config.toml
model = "image VQ-VAE"
dataset = "simulated stained blood smears"
train_examples = 195000
image_size = 64
crop_scale_min = 1
horizontal_flip = true
translate = 0.12
color_jitter = 0.1
bottleneck = "vq"
downsampling_factor = 8
encoder_arch = "swin"
encoder_norm = "layernorm"
encoder_norm_position = "pre"
encoder_activation = "gelu"
encoder_mlp_ratio = 3
encoder_head_dim = 64
encoder_fused_qkv = false
encoder_bias = "all"
encoder_qk_norm = false
encoder_parallel_block = false
encoder_inner_norm = false
encoder_moe = "top_k"
encoder_num_experts = 8
encoder_moe_every = 2
encoder_expert_mlp_ratio = 2
encoder_experts_per_token = 2
encoder_shared_expert = true
encoder_patch_size = [4, 4]
encoder_conv_stem = true
encoder_depths = [5, 5]
encoder_widths = [80, 160]
loss = "l1"
latent_channels = 8
decoder_norm = "batchnorm"
decoder_activation = "leaky_relu"
decoder_widths = [64, 128, 128, 128]
decoder_blocks_per_level = 1
decoder_block = "sep"
decoder_attention = false
decoder_upsampling = "pixel_shuffle"
codebook_size = 256
residual_init = "none"
optimizer = "soap"
beta2 = 0.95
learning_rate = 0.0032
beta1 = 0.95
shampoo_beta = 0.95
eps = 1e-08
precondition_frequency = 16
max_precond_dim = 1024
one_sided = false
adamw_lr_other_params = 0.00081
max_grad_norm = 0.5
max_steps = 4000
batch_size = 48
epochs = 1.0
lr_schedule = "wsd"
decay_fraction = 0.2
final_lr_fraction = 0.1
warmup_steps = 200
weight_decay = 0.1
adamw_weight_decay_other_params = 0
Rows from block 2 of the encoder of a small image VQ-VAE, named by matrix and row number. Rows with one number belong to one neuron. Each number is 500 + 40 x the weight over its row's rms, rounded and kept within 0 to 999. All counts start at 0. Numbers have three digits each.
Before each neuron's rows are labels from the 100 images, of 14976, where the neuron reaches its highest value: "lies over" is the class under the peak. Only what is clearly more common there than usual is listed. The data: simulated stained blood smears. In brackets: how many of the 100.
# fc1: MLP up (encoder.blocks.2.mlp.fc1.weight, 240x80), inputs 0-79
# fc2: MLP down (encoder.blocks.2.mlp.fc2.weight, 80x240, transposed), outputs 0-79

lies over: large cell (71); nucleus (29)
fc1.137:491501470470483473494549463534535476539472549542457556523558526510510566533491454530562432575528525499462529559536475491498476521490409506523549401482557494478592508509545562489468493470468529484533462598537501491517492531518411494535472505
fc2.137:481450501524557544495465466501460564505499561458534482511469470474567489449533489369489525467466526491446550551465487525470550499524597501495474567427459511486482505441514505517495538581519466543462531488485481541512582478452562535480472507

lies over: small cell (96)
fc1.10:503529505462463571503424498541473452529560517511496486502451442567520445465495496542533488483558497431520564572495446587541507484544483441476554443537462511470540474602514516510448440467553530489501516510506465560483506494522505532434510555
fc2.10:576492529506545519529573524516516506478516502475453533478541575500444494506503512433464547540591468543558489479541546451520522473463552577532450603496511489531520578405541485506532521527450481507527470477515534476486489510494433505545523439

lies over: small cell (98)
fc1.9:565545512502515523485464515467437543577477435482547470481448442473534462529413508486477512432574426458492526540521505546516534479589496513496459477467468440474508558512446512486505504504508557515485508473563447530448548470498539522528410546
fc2.9:469521479568524515504497506479491497489513532521457552395550542427508522474495478447484474473405567484483509502561535487562504478503480465441535538470537522537430456571558480498506477521514487490550505505504526503581450501567477445543608475

lies over: large cell (57); nucleus (39)
fc1.75:495577478495528508492424534463497469459499551473518547522490535467568521521583510538502499454579540558526490532525487539433492491466552515493492498458533529423515430556516499502416562546540478495477404469450459490514420469522484511449463485
fc2.75:561477564498517487532506410503512545506445434530553511502532440544408488478482487410496546535494524477494537459561580502504519480567463543473491424535516421526487515503521455492502421441467474529486558495582477526441487504513502491497503479

lies over: small cell (100)
fc1.211:554580523491496499475530453530515509499568442492542527492449458533518461484491533525512468530573561430505485522478478446511490504547491525587488568485508408520478479515492544519475505425535519508482471534518439499480584521457437535557519607
fc2.211:491477472519492498436467492446480524475480494432463532384530519458452491542435482475496463477546459548515494465470507491426501450489416520424482502514615491468488489514436508538473420499520471427481453498511495497438461512484419505500524533

lies over: small cell (100)
fc1.133:546535515502566525525574533530506496564543566463531561525468450504575543433454529549519535461569549520462505540469531531441511528541458398489474414488480482471511552459517496501495535482491477426492463456505444499509547511545544499493513559
fc2.133:482423538507466528443501474479536475495432493547485487491494523486473434516554483469525475542518519463464497512513520567487479443525577619485494523513464505549473495578562558486429518442579489532565440518530515535538433541466508519476456472

lies over: large cell (45)
fc1.25:416500507487481558485501521519481439537457516570562422472533469491495459503542457436382528573523541466532512547481498516484518480554562526504514471487527539537479517555413513465522524479582455515482508555557491540545499529539536536463508520
fc2.25:568508492456502495550561527467589577462599525448484537539471490526502540518476543517611512479487547484482491492509503524515549515496425500529515507506418475452522475509550507554536530517447547494544509473423496527494474465477417478564540488

lies over: large cell (96)
fc1.162:499481481508439459495514568568520499472454538609531552545514552472496465482490471539470415453481513509432540424495539464464524533531596522506496508500498478459467499527483523484425549415522469505504558525503500471480442500537550538508581505
fc2.162:489539553511547560445488488440444485544502535412460455450517443557535558580472468454556524521548499526473437560516444489531502517439458485538529524536477545509576499470533462549525475544557532509515510586516479517519517487437535462515510480

lies over: large cell (87)
fc1.172:535546497475494561508506510431475474532478527510461540455509538502503440533502476505453590537500573492550526570534534478477501465549475504409445512427460493498473532464458489560488401491526590549526446495467458542504475493478509488583454486
fc2.172:501462473489472457501582442533574476421506510495438481562470486562493543439468476515542485529513440480513509458437457499561469470487530445499555509579578510490471457490566466498482548474501480434529487493503540460454467435536554480449467551

lies over: large cell (77)
fc1.123:569484457565557560460483565449483441438501629464589479468483480532477467524500474464548585545462535551502487490483517473478480477493477483495464530526474524495473490600456488536483496521532455553526538475508483504510491536522430517535461542
fc2.123:490525562498475514553536497481547503562517534491557622531466486561596517471501445514475466448517534515561546475480523483510511504515485454558500466483616519590546519497531523540484505539554493537430551528501518518477537514489537465511535550

lies over: small cell (90)
fc1.195:519481460435478485553452488505523483484510541558510489457526458414536524442516430490446479516439432585493494436484449515493438482507504551604437479526561501571473557499481498491465506483520474518480543569512509468438472500495533507431449493
fc2.195:535515505446490497546507511504525530581455499510534538477533576505498481555534531485501570502551505529496512562408541538534492505540575486480562525489458474501505546541604519499490535518465511469427444529490542531551552430604498535526483527

lies over: large cell (35)
fc1.35:396461536517549558471474449524454449492446469518531539527530524447530456472474521474459554563392541491544504522505508513523479512521472485514456511515542511477490530525518464558587393515484519485513516500479458517564543503505579515525580518
fc2.35:518508468493471452554492498518612541534499521499434415578418476530523520553500559482576524524511473489485480508477522466480534551489551532482531466415437517549521509488433522465465547541555488551469489470546559457467456507552468486506500538

lies over: small cell (78)
fc1.237:498519506518484482522491504481570506525542418522518543482473529467507485463541531522463511499460521515489492529476512438577508498567582467485427524480459475521476459538524479392536470545568471467432467456503475525492441441497592439470560568
fc2.237:528423530500547526466511472507443440501429534471517477522530518532551462567469488527556433487541496491529463493543473531464443537438455556490543511549479480489519487496570499542426496495455547472583466538466533459478544484512497599531423531

lies over: large cell (95)
fc1.77:525524537492449531441450490524490468421417553485534488473537500508475532491455471493499484506528417507437594494466453484464435545589497518520524460492499469463575566521454555516528555428482462506505473554525470535438485513517559503522448496
fc2.77:408485478519568447439565515476475487551545508477433538479491454501524518510481569500466545480497549429490463504516531481477531448412507470467489500542453500605520438505506507475395516529506581483484526525543546518498521469491520457447502455

lies over: large cell (94)
fc1.39:430526441559493594479604468462541443498488525488570511519540545494578476535526497514536440523549510529472557497536484530480486507475453484493494477582448507416475467518491482441569486540505513525545481518483567530486484552537520483496433541
fc2.39:497507563432485456470407515522425525539496557466480509428502463501451468462434510498480513492501491537475476535502529432513521525468536463523431466474507566507516544464531556593451492459464482410466471470573485527482477497534472558461569509

lies over: small cell (59)
fc1.231:522463452495442523512506558515531497471538497411469510444574479497519416480539529549439480453563478481553529477542505518548490495515561530508566545509458516577492498513440530475542491489543544565552444518514533546519458484558489566479418478
fc2.231:499522528483513545457492493469507509520448461496553487507426483546415560534520468414511470489437526513449482467461458480491547500511450484527431456447523481473472546461523480485457496480407471423402500486476496514463549494432438433473536540

lies over: large cell (44)
fc1.173:548512450461473446556493476458576514546464533489431572445561516526604550518488478495496495515457449535475500464499484475448531483537469512447547486489498470508455493464531501446548499536521532462510428598462451516526441575520456459464498516
fc2.173:509459578568530499558488483523497531428520454533554503482465477529418488516542486472497497525484521525572493562455489509479435478504485577551473475489447525512470513499492479483505524476528568545495550365522462520457499470411566539504478455

lies over: small cell (71); large cell (27)
fc1.223:469499526501508476440474552560484515481500529508511478441520483563560505454548455578500489555634538451503526459531527511481482488453477550540491518504537483517466523587471462459580494526469452504482525519493513541486479517555488516464378544
fc2.223:461509449534474491475486488436522494511522464492482475524441543445450513524496497436509510410383433526500526497460437501514498466550482445465551504543461475469525490445527525513474520498533551450514455419524474472564541486475438507532608468

lies over: large cell (100)
fc1.190:542484534437505517513452486536492492427453591517512503446413569521503475530560509479527418527516540525412531482522487521453432540481445504451489531510502477474504584476497506492488444496485492522474562601502498465560522548543491537517539456
fc2.190:534447463511541510522536534521441497576515536447510500574500548604553567539405521513564554485470474549508487500493486515549559525511552544547494515535516426460523529473496474516490491528476423487460535545529515498449438448547553516477506469

lies over: small cell (100)
fc1.220:520543456467503487552534493476579551464494570598455512453544442469515487527481515574504435464465514476525486410568463599521485496511535507515526443519435463482472503538528504467544540487513488489523467507593459484540482438525503488450524472
fc2.220:487487512449475445522397503551493496560461415414525490462503486535472511513555553506542553527555429540450516529470524456528424506509458505449480589513525558485537491470427516538448464480487478469421512523533503508461483477487474558531498483

lies over: small cell (100)
fc1.14:510463605462497483558509555503483457465452578531484502529526411505518523513527541521568512547460460464511510458466533545491521502501456467559493531563498458497481505586637529503527516503523551470584466476474431525521493511517472525510505496
fc2.14:433512447558525480500462436503527535549502407459500516501524528514559505526546494542464545506494474560524464509561525476542457511498503504435510484450517538517489515453357578427506457430517502492458578478500529480457510487449532514519516468

lies over: large cell (50)
fc1.129:423504445547492467472574490443557565483520467452484472509503522553520447462469473535590503529492503563514519513475477549485438480473514495430403477439496412497553476471555512506531515492460510456479505535439482408538532495530480541539495484
fc2.129:523448491489535541515513491551446502590586507534552482507504450480551434490442509474496503483479517508458465537516586490508532527528511423500563495531442598498484511510502466499455427464417445453528473475478485518461515538484537567528550439

lies over: large cell (92)
fc1.6:451506495485528479556477534497517465476481519461530482478463513556558491516464484545591532458504508445493504499497497507485483492501408461454518430509453460463557402575548512478426501448419519442445524538514496482462520573524420554535496507
fc2.6:502545511530428530460480545447555551508533514471551502538490432500529403501554537500517524499583493527459444509570477536482515497489536484584495455464481513477530534472449497505524530466481558546486408510534383495476558534515474485538457501

lies over: large cell (99)
fc1.101:513539535480465532438562496510469568514513470493480504459581548489560522540515458485478487492466560517544540500474549433460520488577452442519475525444521482497559471528485496504477470436628562526478473512542471530536523542511534470555439558
fc2.101:481523518468423519466475484576581471471505420548506467567503464546473501465511451468448523530487515471568469471478431502535528493556597528497469521443553426493441486522537532566499539497491515520475465530456542445534537424542512536520502484

lies over: large cell (75)
fc1.165:475520532550496556455525499501439419442479504500514502485507445432621473447557549480538461456532448476458495500528457525470473558521552446511568534575502513448569499552545521445542492432496554468470490513465484485473505488475458532512474498
fc2.165:514524523453497463533544514495562557530513475489463465450485507555408504484519486440460589459493496516577500504472500412492476424485543518525469447399487451552438499430525518570469516558466499538482469459507488508532446479528564476509520493

lies over: small cell (90)
fc1.171:457470554528539507499441456549456524525523536448502448477482499514519516502515449562526451474572570445569486540538440443475527577527497421511470420521559516551528496579517522489514442511492448500493492554477589527476472487533494501532510556
fc2.171:541536472532507508499560572485512484457477427533535483478458521499410493534444557477499571505442473509496547477456508586538444482447467557543472547427467471502498472419461492529466545503473564437479458469500475459444510473477485485496470422

lies over: small cell (57); large cell (43)
fc1.84:455540537507515497532535496488561471450547503484519519492451442524559480506501433525504476524506445470417559517537423492457525459497381477520461463508528498419565511521537598529437517474538464471556504484464434473509498542515546551503483511
fc2.84:468513500540443508449509449547530516473508563516514518486532526479562503482477417544510465498468555462521453442540584551456488442477559502528541478520408496569442512495524438531511489434472522567400519441524513470504491495471466450528465493

lies over: small cell (90)
fc1.57:486529527500478493471460556560526536537463507484553494494494484567519540485505493546572441550511438552507504469558444512464542501489494526409422525492478498473499529492457499466609554514495465496481450566491455387504552483538478560496546518
fc2.57:563531506536529545549528515512501531539528506476453447499494500512504407469488490469450537426467531497538467551476478447495489470560532518563564527504467460528541508487512505604470518461546548544586467494539541589532504561462543456529437491